Weights of a small image captioner.
Training: muon at rate 0.029, 5300 steps, batches of 128.
Data: 145000 training examples, 4.7 epochs.
Rows from block 12 of the image encoder of a small image captioner, named by matrix and row number. Rows with one number belong to one channel. Each number is 128 + 24 x the weight over its row's rms, rounded and kept within 0 to 255. All counts start at 0. Numbers have three digits each. After the name is the row's rms in percent of the matrix's.
After each channel's rows are labels from the 100 images, of 14976, where the channel reaches its highest value: "top examples" is what is common among them. Only what is clearly more common there than usual is listed. The data: dead-leaves pictures: piles of overlapping shapes.
# r30: branch 2 reduce pointwise conv (encoder.blocks.12.r3.0.weight, 52x144x1x1), inputs 0-71
# b30: branch 2 3x3 conv (encoder.blocks.12.b3.0.weight, 78x52x3x3, transposed, each kernel summed), outputs 0-77

r30.21 097:106121133145153095131120146158125122133107141119138192120095086131124103123099110102157149078127144135134148137121132178129098124114187153121157143125196125073141144103110139149152099141130179166103133123092141160117
b30.21 090:116114113114083149135123102081104134160105159100085121097164159125143145142122122110175107138136161135148120157118144120131118153087106070174132128106092106121149103151084144118105127098137134112118140094114147085086143129111121120146
top examples: arrow; triangle

r30.19 095:177137136149153122084089180154136134131131126120179144133140141106133103104211160118124147130106146081090104160154107136126096145145128119112135133097111152182144147103126089146122167128146158110133127160104112140081
b30.19 081:128095162092107101107134107128094132093156134110148090135086121130139111112138126157091140116107109129141106127123112113100136144100155187128124125140063142158125155114155151091124080143163069134130122110117117139146102110142136114084
top examples: pentagon; small pieces; grey

r30.46 101:129121092183150119149098102112133093189102118162143151122228161126149141152128176155092134096152191176126091130103125104118099164162122127125119124114112140111117129127135108122101176122151103124130145121106191144124
b30.46 097:135120099107122127122138115089139153141111111104122143128162092117140099091069122131132108131116103051127125090133076150119101104145136120108157142116149109099128129074117068120136107113110115124120102139120105149169112096118102145148
top examples: mixed sizes; ring; grey

r30.29 107:113142138118148128137149102117148179142145167100141120111111098133090135110107134153172110140114095138120180125154127103110137146130093134139120163171090127118159121128140157148118131122126145059157178113168117113139
b30.29 088:145092151100130122156133096169168101126135170119080133134125125138100132113132122094118173116131183127121088148170119112151088127136162120130084128123129115140132142113100163076127166166119099147130121181117118110127155126133115121101
top examples: grey

r30.23 104:132136138139125156176149143119125103095134113122130140134144109150092079154126121109102157091117150114158136093091142132182138090138105093158135113114099142136111109100136068143139119134149117103194166104147114135142
b30.23 086:141084142155112147113101076110054119089155154131121089138106120087105098101150115109135101122110091126102082114149134123123105125132149106114111143104117175117133113136107106102104148176129123147095109137120131133109158110138122131088
top examples: small pieces; triangle

r30.17 097:089126118155195171120091125170115107133114101151111165095123082118152128109106121055190151125102115146184152114143130106144117110115106110141150117145108135070139124076124113109100117133133136177094169106130105118135
b30.17 100:102103148101102105098144119119093105171162133145121136092115113138169111133133170117141166105109073128130095154133114140120104114097115080124095139105094102120123110126110124144116154130147161105109144170125095123118197134097139122114
top examples: triangle; grey

r30.22 097:126112080092123122122098119132063134137155119137214136114124115127154082118132113070079110122129128156132148116171159127127095144142114097146141150162143140128153128145133110167144130119183142148198131184116103161116
b30.22 074:113125112094138086103155130105119146106126146104085149109164124103125104140099113123128133099140174099121097152102072133123147167108083143130103137159126145139137128118115151135108123133140116148186138138115162128133097123115090064169
top examples: shaded; triangle

r30.36 106:140120148159222133127172131103147098177116099145202089129092125121105113091062146150114095114085180164085081133147116132145140105122111132112118128138134121119138110124110107184120146146155163122097141146129145139143
b30.36 125:163129113137118143132144104113083100088122166072075106098140120135095093087080168119146151143137134113108136121129125152138117156099158157137121125132146126121148137144166137126112129157102113146169068129114121106103125135121118083106
top examples: circle; small pieces; grey

r30.47 106:140107148121180135107160109153093114113147141133138120147076139150115133125131121150108143124103122115122119151072164109126126154123136093126122122081138104082121099098141072120127118157158047140156158078115157094174
b30.47 083:123149133116112127128138107110134146105146173139119073101137124138119135175127157147138116135101134129126126169118174131125092141114177086100084120114177126128073126159105064136154113172097149107117111139098109123111136150136142127129
top examples: small pieces; triangle

r30.43 106:119117115122139144127104167102088124144136069116119164130082114117103128156106149160124162117109153181135083159145117190138148129135122173153118190102112125225122138118130122128129157187123117116161131098111119126084
b30.43 087:139129112128133131144093161170110076123149138146109155117136150106145145110124119125061161155144140153118114094156156111187133092101132130130160127161085107152109130149161132125123133150126112156111154179130131142123111072105108119127
top examples: grey; bar

r30.44 100:128143094170140117143205134125136142104125122176067117151187136132136141141170132154124139145167084161136119186122157150165139118139152142144187135118145166099145183169131130135142098153128182112100111135114118160107
b30.44 123:117100108106120129167123149129129081123090080112112077147108092122131115134088098103103120133085095102099113076122124112149087116114115123131131078107159106125144133081141121116142112092084122098092097135117112135124115133141104132125
top examples: mixed sizes; grey; circle

r30.15 102:149088101097180120098135117072121077125126117122069135101130115084077130124112109128125113112125105133140132143088141151128089138110110120073121123105139133131152142134183132118114107124105128108118152121150122114118
b30.15 091:141160118112146140123128111067113125072105108101129090149108124137160106115070162099092136173106100106102106093143122126138123129093133149101129114113122108137135127112140146109143084071118110120153095115131091142129101117104112096131
top examples: textured

r30.35 093:196161175112198150124145166095124159106145152147114133119134102131100092128239133136159101171173124144154085121140159130132173092140108112132137115137115098139136139137114174183122110167130137162133117128114150106118
b30.35 093:105109117114151089133128126146080124117125115125123077164110129110124147098085071114115103131136095110154111073137140113104116098106118112132109121128117134096166163099128089101120116137122068134114080119109163137101116094137108139147
top examples: grey; pentagon

r30.45 088:114116129067116119104174141145117118114151124075146119118069128140103111114095102135123130092114106164086172141099109110093126131135147116133083087108088183141112114147145102111104091081119105102092098092097131114135
b30.45 087:111141109131147085073162115107131144102100107145150102113125147127135096151198106137121149057101135142141112140147101083149100101116129107139090107101127134124116139126094087140115094128093141138128143132129131108103111107109166114147
top examples: shaded; large pieces; circle

r30.28 104:166141126133141139139146194094109185153136119150227087124089152121093136111123107149098098134137159139135035109141141144117135094095121091142115120099157114130136129123125101124087170113137128107146135129120124159113
b30.28 116:082122119106146132127125127113090099079119145101170100108139171144090094183143124144108144117117136159077131142159114118102103147113120162149111121127145171134125095142152140139112131183100131127143135099116136126094103144163107093130
top examples: small pieces; pentagon; hexagon

r30.5 105:126131153131128153114141178172123085118131140135136119110125109146184109121155113127220151154138119129104135151133117103111104106145133114111142121176135102097106133155072137135125120148157108151136144112183116124182
b30.5 101:109104141129071148132114135122113138176141161108116142119126076158187116146114139126125141135144122179178107123101119118124120146181125102119124115170115146124111155085113173159160105118149113103110145114114139108100144146132107111164
top examples: square; grey

r30.31 109:164132131126127111129171120143132135111137137072096071127119152155214085117158137152176098124086115096173143113142113087135118123079139124109125109126151086110130094134130115119132091125155100114122125162102105106149
b30.31 099:121115142108128121153137077110133161168116122092107126101148139145116158108117171124156132132115145091145137132086133139107129129131158128110156131112153080122125135169105100167122103095064128141081121139113151109119149142111170176162
top examples: shaded; large pieces; ring

r30.49 094:152159108097086114122138147152103124114137121081105203117109153129115101153138087165145157081114119177104125139114124151094093093101148118140160132139124145122116109139126097113135134126120160116140102158105097152112
b30.49 093:122111089152088085094106121139116141087128134116128117134102146117098109185175125166139127091096120143108116143097124145124122112083147139079115139098099118126145108134120108188121125132093118140118155138120163105137141106105148135181
top examples: large pieces; flower; star

r30.4 098:136129129193085132121128130146124151202125117129077154120163131117191103139160176113158185104119172119113207111134094091143142127111138108181098114115150133149157138126123092106156127160159133130138080122128151124126
b30.4 106:091139121080128120122129110109068148148127096106118082128171128102126134122130124132149117111146152102151145135097107130114164093151128115114148142098098116088093112116097052170076122108139089123106132131102133133138108122138118129142
top examples: mixed sizes; ring; grey

r30.37 096:134109092111164157084088123187085105192189088122129143116152111149112106136122154142144134111152173137133102140113114147103089138114161186127140152080105129111120118115095129113127120120146129155081132112141091146138
b30.37 070:107163144127148103144139137113110130204159151163140168105161118144176117179133128167108191133133134132145146145137131152151115143125108106155145155106142119142106176157145154124163139136127127106112141175136138123129148163151126132134
top examples: mixed sizes; grey

r30.8 096:084135126122146114115123113178101096116143132118159162134109099109173128140113183073137133142143126135094093105087144117146119126128126139173143136121160119080153152105128087107154110166214160132140135135115145143157
b30.8 099:157103142103102123092152121096060121147168132078075102126113129104122122148075124122131142142129111117075077156135142159122116123117096110136098156139125130117130105160139129169137141110132160115152120131114148144147119127123080142152
top examples: triangle

r30.11 104:135117145125164137170175147094150164143126133146121114121085155112089134136080078173114111102117197129082141137115120106095098141126157157106121162134185147145115156133146143168083078153154205127081147153132168128140
b30.11 095:112141103119159128120106113136120110133092118104140101120128101111107112139117144138152152155133189144094115151138084139157099103121106091167091051135113118121141117130109155118095138122128151092155128138109089116084105122130172098115
top examples: ellipse; grey

r30.25 095:061103129125145126115062072133121115140132174115131142108115117123142115137126117157096116134125093152165136159090101144125106125170147153103106164162119117127165145107108166123087156148135128119164147116168120130153
b30.25 073:158095128111144140131111139125164166101141140101080135126155137115088163130139091098105131104119169144126100111142169129138132149107124085097159114154058139123122172140109135137150146149129146141072110138136135147153110144131086142142
top examples: bar

r30.7 098:130141125099229133141167130141136086087133119104097163119105104138121114160106145121151135090132095118162118136142122172176126152130141126112175157121107109110096153117118108153132088108107151109136127121107106144104
b30.7 115:141110148103113152133106095131073084117133130110142087063124124118123134082111118152120143113114129120129117179150153125133081174105115114133117145124098116150120132132123097112124136133117159159118102148091104089104161124137091087091
top examples: triangle; small pieces

r30.42 102:155095140139103121143135101076104092164109227128099139147102107140160139109141137152175100176096138134160077141115132134099163132134103143148105116148129150154154149119164130162139163135112139150129175138138152146144
b30.42 119:079129118144115127127114117091157170128133136097110181158133132139153145118124140068120099144134137145131142101130145136107175101108153141089146127111113141130115114099115159100127081105133093134123124110205092108129139133088116101121
top examples: grey; cross

r30.10 101:111118087129115133128103110173141120139099108094102112115122121117117156085120138142115087089173132136104116122068128088131172077128147155139093149115134110093155109088081115149160147104161079111148116114163131108124
b30.10 089:159134102137128136131147080116121138051152131094164077105101136114123110163113119121108143113101095125116105096109145156135126158140144116129132118081102167131166147143112120132170122098149130157135127112073107133124124124146077132148
top examples: large pieces; hexagon